config = dict(
    arch='unet',
    model='spectrogram enhancement model',
    dataset='simulated sounds of rotating machines with and without faults',
    train_examples=39062,
    gain_aug_db=6,
    n_mels=64,
    hop_length=160,
    input='log_mel',
    win_length=512,
    task='enhancement',
    loss='l1',
    norm='batchnorm',
    activation='silu',
    channel_attention='se',
    pixel_unshuffle=2,
    widths=[64, 128, 256, 256],
    blocks_per_level=2,
    block='plain',
    attention=False,
    upsampling='transposed_conv',
    init='trunc_normal_002',
    optimizer='adam_atan2',
    lr=0.0024,
    beta1=0.9,
    beta2=0.999,
    cautious_weight_decay=True,
    steps=21700,
    batch_size=64,
    epochs=35.6,
    lr_schedule='linear',
    final_lr_fraction=0,
    warmup_steps=650,
    weight_decay=0.1,
)
Rows from block 2 of a small spectrogram enhancement model, named by matrix and row number. Each number is 128 + 32 x the weight over its row's rms, rounded and kept within 0 to 255. All counts start at 0. Numbers have three digits each.
Before each channel's rows are labels from the 100 clips, of 14976, where the channel reaches its highest value: "top examples" is what is common among them. Only what is clearly more common there than usual is listed. The data: simulated sounds of rotating machines with and without faults.
# conv: 3x3 conv (model.enc.1.0.conv.weight, 128x128x3x3, each kernel summed), inputs 0-127

top examples: rattle; piston engine; text has "muffled"
conv.18:147126113107130140126149220147140127121167120129105134123139129143128146144124154113141128134147134098144155114134131086127116196150113149129057142118139139134116182131130121133135136098112148120111113122126105118109179095156134158125144132136115158071100120145150148107137111114131111119050104088083145161107127139062131101089101125124125108106137000133029132134135255136143128112092

top examples: piston engine; reverberation; text has "reverberant"
conv.47:139123112136113127127163136140145119100214117116107154054092092176108140193102137171028121188108126091104149133138127131128104170126104124116088165130053109143094121099097139099126123116100178140122103115096127189114172078120134149116112120130099120110093085126123211104129161159163142152130100071129126128042055142066136124089097137134092141055104099110125146141119139163159116120177

top examples: state: faulty; rattle; turbine
conv.31:181103071110172172143132233113151091157125109135118155116125117134135123144127128127089167159114142130169116135120153094117116150141131183100109132109132135089138161190168163131120124114132141123115123115145059138138134115131117122122123183148134202117146118103117134150152186138135111120000078129052146118137156118120126129132086171130099124128131080122052108139112241170124137135087

top examples: electric motor; muffled (low-pass)
conv.40:117231156125095102080137163165134153092150135085071061141144153137113107129115143108161094138188081097122166068088076119146127164117078136129100136140152135206111158070121122121171122091122144118123144194108140090147162107137136175132191093120137122070108127159099117124095075152175127154114175097114120155109112140088129167093109079071125185112126069112091149118109193121140140144131

top examples: state: faulty; rattle; turbine
conv.87:173088127136163160134099160082179078153149142125143164153117096155125167140096132140083159111076144115130142142145165127102085151107183146070102135101123129136139060154127158102067099176176102138127109119193127184162141094116112064110112162133095131163133058116100115129158136108075165149122114126095073107118115160117045143139137153172090124096092115099136049046171143159131141148176

top examples: piston engine; muffled (low-pass)
conv.109:132124102112121138144148196143107131119149119113108168120106105133130123134153147108124130131128120126145137133140111098143127169153095139137087152150126138112101199129138111123134139072099145134114121122112100144117163110158133171133103120135126162051103135134153136109124114141150103122037093103108156138120137108084150117096101118135154122122139027134000143162134255117134105124078

top examples: piston engine; muffled (low-pass)
conv.127:120154144168110115109133118144131135079213152106112130099096110179077104147137110161090117149134096108071140114124099132138101168124089096122095134149069116141114103092074139107147106118090145133113135149105154165112176080129117155144114106097133098113117082149118177106100143171157180173148129063143096136025023112067113134078124111118123155058079106099137140123115129138174127140208

top examples: speed: slow; reverberation; text has "room"; text has "reverberant"
conv.16:049142128170096090171147066140078183110126118112156165135109124115132099112161072110213109104134138147111099168108108143170165118155099081186139095141115129091152215114128114147185161099068138134139127101088139118105130148149145166137073107129138113087171166121163101125098158156172104119147103125213174126124133084118192116117130133132181129140148116152117178196087122087119111142083

top examples: thin (high-pass)
conv.122:131142147157121111125119120088104119124041148079136146168079103069138114082162124117103137100097080153138113126110093139163182090070110139116203123176096097143125140105173143066107132124135097173169155153148131197180086190148129137138079110153157126127145174139078078151090101134126135151131149176133121069189168124183121141168137099141168176192137141115128111116143127095072106180102

top examples: piston engine; muffled (low-pass)
conv.46:144123110112137153119141185131134113124174122126117144121123116147124127133148139118134148122136129113135141110117131062132113198132109130117051146123135140116122167141130137108133128092107139136097117113126106134109189086165118151133109137138132152055120116154138148115134133126126118119072114083102143149102123119056133104077115136127131118106131000122030121138129255133144134123099

top examples: thin (high-pass)
conv.37:136038141087137136157096133093110116148103169127159200177124084122127163090154149099092146098088144164122101133158149142137135112109175103126143136149164136108120083138135114100043134189184062180137128114174153173164100141147121084139099121119123114170134122107154090138129111089017166098135102148144095099141144154155101126155200125170153081140103145125149095092205121089112101115131

top examples: speed: fast; turbine; thin (high-pass)
conv.85:068144159131060061119135027141098174106105142093115118161128130107119137121137154100135089125132127120099152097097109194172171071100117086156180105141156112172105120063118105100135139135127115160159123123110162136145080163153144145131124084130110087168111153119109108119098084119138137128193147148209123121134122149162134136150149105115150146149129233136191157130140027092109108145146

top examples: thin (high-pass); turbine
conv.61:155098104087134135122132170114131111172053119118098147099120106090173158136116182117069142166116134122204142104107137125146148115114141198108160175130104094148093141129251124101110129140132128151151111101154088152131095161157133111094113140204133174142093144155126155126135108104112122091095121175091127118216239161172124106171121133119125119178144121126111110117156166126078111124083

top examples: speed: slow; electric motor
conv.99:119108148181133113091119061092157124144113147144171121175131099111138139116122076158131120051098123124122118120175144174091154085074165118139163111117154180125181077141122150084044135178177096147154130151157144169161099155070135083127126140131114113180152141126112100123147125127070155201160161149157096115136129125161092179148160128178115123143122202135192093088159049129122164124142

top examples: piston engine; muffled (low-pass)
conv.91:138121145151133132111097137119153117112229158125133131133128115213089123138119121146094131129122122118091130117127139122116079176105135115109081127123116124139135083124086145111107088135143123140103136142142149147140181065113099116137138131099133109122138050125115140139129141146122184152135146061120068126023049129062079146084130132133104131026049101083132106086135137144181138124205

top examples: piston engine; speed: slow
conv.29:147177152081118109103128166132151126123123126058066080129117124113130168137096214077097116155151119097138175070058119139173131138081128165093127173139117058240076113085153128091140114139143124148160111130150131127176124129203144130099168115158120123126074124182085119129109070098145129110122152130090093124133130198126098110139106106086125170136135115111124103084142161148105098173156

top examples: turbine; thin (high-pass)
conv.112:085155140158097092100152048160130155116083129138127102136120146091129090127122084140184109103154111126121129115148108196111191027152110111167214103134134166122138105111118116153158144128088142097155127151103141101093065182117147134127129118134106110168138176134139135101125124152134134162179125161177128163151131091189131135152148111124128130173138251155186154132122038127116146134141

top examples: turbine
conv.0:083169137161096091095153041163126161107092129126119093132121142096118084131132086132184103105163109118115134113134101193122184039146103098166198108137133158121135111106115116144165138125074142105150118144088141101087069170128144144132123111131096106168141165144134139095123131163144130163184137154182134162148128085185139128149147113114136142163131243156188163143106035124113146133140

top examples: thin (high-pass); pump
conv.90:060173186181083067071134062156141177092110159145119073147160166105117108112133107143160082123176118106072140089132131165110165106113127069170168103109133155161150092070102122135151144145141118107149137165123195082119112151114140138134197083119125055134139153144109134126090130155123171188190148136202098162124108122145121151135173106103122144143126150141172145099110082105124173118171

top examples: compressor
conv.67:127199138112103105100133167162152150105147125109081055112171178137121125152093183129082094210171112090128169081060119121136124156104102152125106145113116068198112158086131130138175119093148154108132136173119125079138159108133137163117231109127138135086101126147078155152110107143182122126106209103105119147116115167102125136107088106054086164114127089113090144117098177147135141128129

top examples: speed: fast; thin (high-pass); turbine
conv.63:083137145120091080097144035150131156119078138126117095139139152090130106127126130123163100128157123112113143084109121193139186034117125104155217112128152129151124107092125112125149145137103129127160118131111151098104063184147144130125140106139119098182129173139132133114116112127123133121192147166191124150159138118197128113163155112107129124174136243145190150123131023115105144125144

top examples: thin (high-pass); pump
conv.21:115091118116095109149155156139156098121113133162136243103054127121121168132149128200087155132085114107138151162176135137096143159167135147110132136122075116126122155086156139089152128143066144090142082096163117203064152125136115116112048127165140133111089146159142179081104104088093156156121083122131114170139138143101110091127142140196118120139124065119121100092183192144107163180101

top examples: turbine; thin (high-pass)
conv.76:132113106116123122113156134128127126153033103125112128093120116055191135147118150138085124154131127114188141110109130141139177088113132176135186158134085096133107149126194126108121159134109154144158108104126101140109080189162151125095116131203125156138105189168131165109141133121126111113116135187121146136236222135186145094170121135111127121219175144155128139135134134136064124111075

top examples: turbine
conv.66:110127125196122112111139050123148132134094128146171140163114113091143115126120064166160124066108116128136112152180125189089182049121136130155195091126132169098183106145123146123105148147123130113162123152128128151122081181078147107123108145139107129181159170127134120114147143160111126198159149161157126141152141096179119171155136131179127122168138237158189115123142027138115156140123

top examples: thin (high-pass)
conv.39:123169153140077092145120134124108140084100150085098136117100143127115155140119187158037109202093100116110167127084096138160148126103086129110151139153069044208091178028138132104149110097141125136153140151128150180153124140128141180127144065112127104089081135140064150131060098139189131156130171125144111090139121189134127130132094086109120184137113117093109135118132147113118106166129

top examples: turbine; thin (high-pass)
conv.117:092151136145107100112155065161127149112058129132120107120115143066138088127120099143167112125157100132131125121139105177118200013154105127159250117143115148128129122108121116154162151121091149097149133153107139098092061214126149143128135114136129117143132212137144145114124123153137125145164124165164129160165145093205139127144142107120133131199145203171162153132124070126113135133124

top examples: rattle; conveyor; turbine
conv.118:072100155093118097124119040085119172135121135118157085152172116103153140125120149125083097141134172128101103103066175139161152105049167070176143116108131056144153132123121164089097154149205108213153126102145165133175116149141147113118151116130130080124176153086112109196132180124120126075182178145221134091128130145139140117139142159093121111144144141148153130131110077104105129104126

top examples: state: faulty; rattle; turbine; thin (high-pass)
conv.17:184090121114171163113105172079168067175058144126122155140102101107137146114121128124102173106085119138165120121148149126107131104107168180073163150120147164128132097156183161083065103169156091142141138130180109186157080152132111068124106163150119155184133115137096117133143113105072148141105087175077098098183177140189078138189143142164106136165114144103131069076171147140101140147121

top examples: speed: slow; turbine
conv.81:120063122189122121172129080076099136129134132112201217153119079114145149133151109147064123075041147138115113185155144153146157115078147083152132103136101105091160145139126139079042155143181099199146125113124137215187118146097149133125059117134099114116147147104119095141129162137097120163142147128186145057124133130119152156123145142185148130138137141146141139147140103104110103117108

top examples: compressor; turbine
conv.41:070156165082070072112144038158117166081142135119088091102125154129121143137130172139096093188167123106082158091084117149148138122126108058149135151128110095183089105026096120119169133126100144126142122128116176121113130128141136153128149056124131051130092133142116162125089103117153142107213134120227124145112098155123135108122138106084120140123129148129174158130112067108129132139171

top examples: thin (high-pass); pump
conv.77:089103154140111101145141088114093147122045147128174184188117112060157103081177120117136130072131110145124097137127119139146198085086111101162202115165146096098155140122160129099113168126140109178168128123143148147141089198142143143129091110162158099121160195138151089142105114130096146117141176180170131132181171097179144128156163117154192098202153131161136122126164124070081127132096

top examples: thin (high-pass); gearbox
conv.104:101085155182121097112122050111140136114138159155174145175136115126124144118137102154095119069095132119086127139174153177090147101092163073150144105113151167117180073122105135093055137189172091137150122132149170159163110136070131092134128114117111085186146132116108096125123129114052159186191130133188103115111106131137104161138186126177123127126116185133197112101150045109125167128156

top examples: turbine; thin (high-pass)
conv.2:147117100110131130110155153125131117159051099121097132084114113076189139158113161136071131167126123115215145110113127132136159103119129194123170168133084099139096159129219127108122144129111157139151112111128089145115090170158143124093118137208126171137095172163124174115140126123131099113102119174105148131219245143173140101165110135107123127195166133146117133134137149140081118119064

top examples: thin (high-pass); pump
conv.32:083069129099101107159148135147079142131074131153178225157127105083168116095184109128126130100128148146144084145127149127142182130121121122171163122142138096079154184118172107121129186112119128165150111086140128137106129168121144142118066119175155128084165191122193118130107154129102132074121167148151155157174175093129168110128154144162186071179153083154106139152150172077089139089067

top examples: piston engine; muffled (low-pass)
conv.45:131129116116123137125143176143121127108179126117107149118118120149121122134153148118129130130141116113128151114123116083138119197140094125129057146140126132130108175124123119114139132076101142136100122123116114136112193089155125173137114119131131146032103123148141147107123118137141116127080113079114144148099118120047141112073112119124140126102130000126036137143134252123148121123101

top examples: piston engine; muffled (low-pass)
conv.14:140110129123124136129129152136148122118253135132119144113134116204111147164112145148075125156124144099100142120127148118123079192122135119112065135114111103148118108121106133122119113126148138139110108117128136145133197043104118126118141132117120118105116043105133157133129141139131155124121139042115100134049069147027110141074121141130099114012093082085119120111139154147172130109180

top examples: piston engine; muffled (low-pass)
conv.23:148108146149135135114102143113165106115207169127136146142112109191095142136114129161072137128103124111088141121141142124107085174108149115099084130123103110141134071122092146103096091148149108138113118130165150170140172069113104102131123136108118106134123047130112144124128131129100194162133142073117054124055058144069062140097140132150099125050056104082134091063164140145168141137211

top examples: thin (high-pass); turbine
conv.28:061152153125086067114138063170112179107059135127117085124143160075139097113118127123159085146179110131127132102103110171138202050130111117176230120142121112153117137088127099155167150123105140114159149146110150074108086207141150150129163096126142105127130203142138128131102115137135127111170158163192128153172144117181144115140147101086142129194141181147160160132113077104111128119120

top examples: thin (high-pass); turbine
conv.59:147121127141128126117129147101123114152003132104121141136096101060167134108131139122090138121101105140173124121124116136149174091091128173110191138153098112144112143118210132083105130134128113159170137131145107178157071191142137120112097129187139149145117168140101113133120108124120125140112126193107129089237211138194126136180127120136143149218145142125125113119150141117055112150090

top examples: piston engine; speed: slow
conv.22:138139151201156134126107102104162109141147149106166120179124126138108077109131074127180139067123116135102104146115131150131107117092152103112121079131110131110184002146109161108116114176133094147124146156134157147158117117156119077140116160118124095200188096146103075144147150165098165172177129131125085108106104075145077138141163141140127154106106175119194093089089060144134154145210

top examples: reverberation; text has "reverberant"; electric motor
conv.113:094204142106088098077151148167130160078156126123087068132131154131119084140123136140123094136174076106123150073131090122108137158112068121149096147141157159177117191064115121120144136079122154114115141187100132099135164110124139188138205079117129127062109148150097132118100079150166106170107150098145145152110116117084144168092110082087113186119141064135065167139117209123140155132101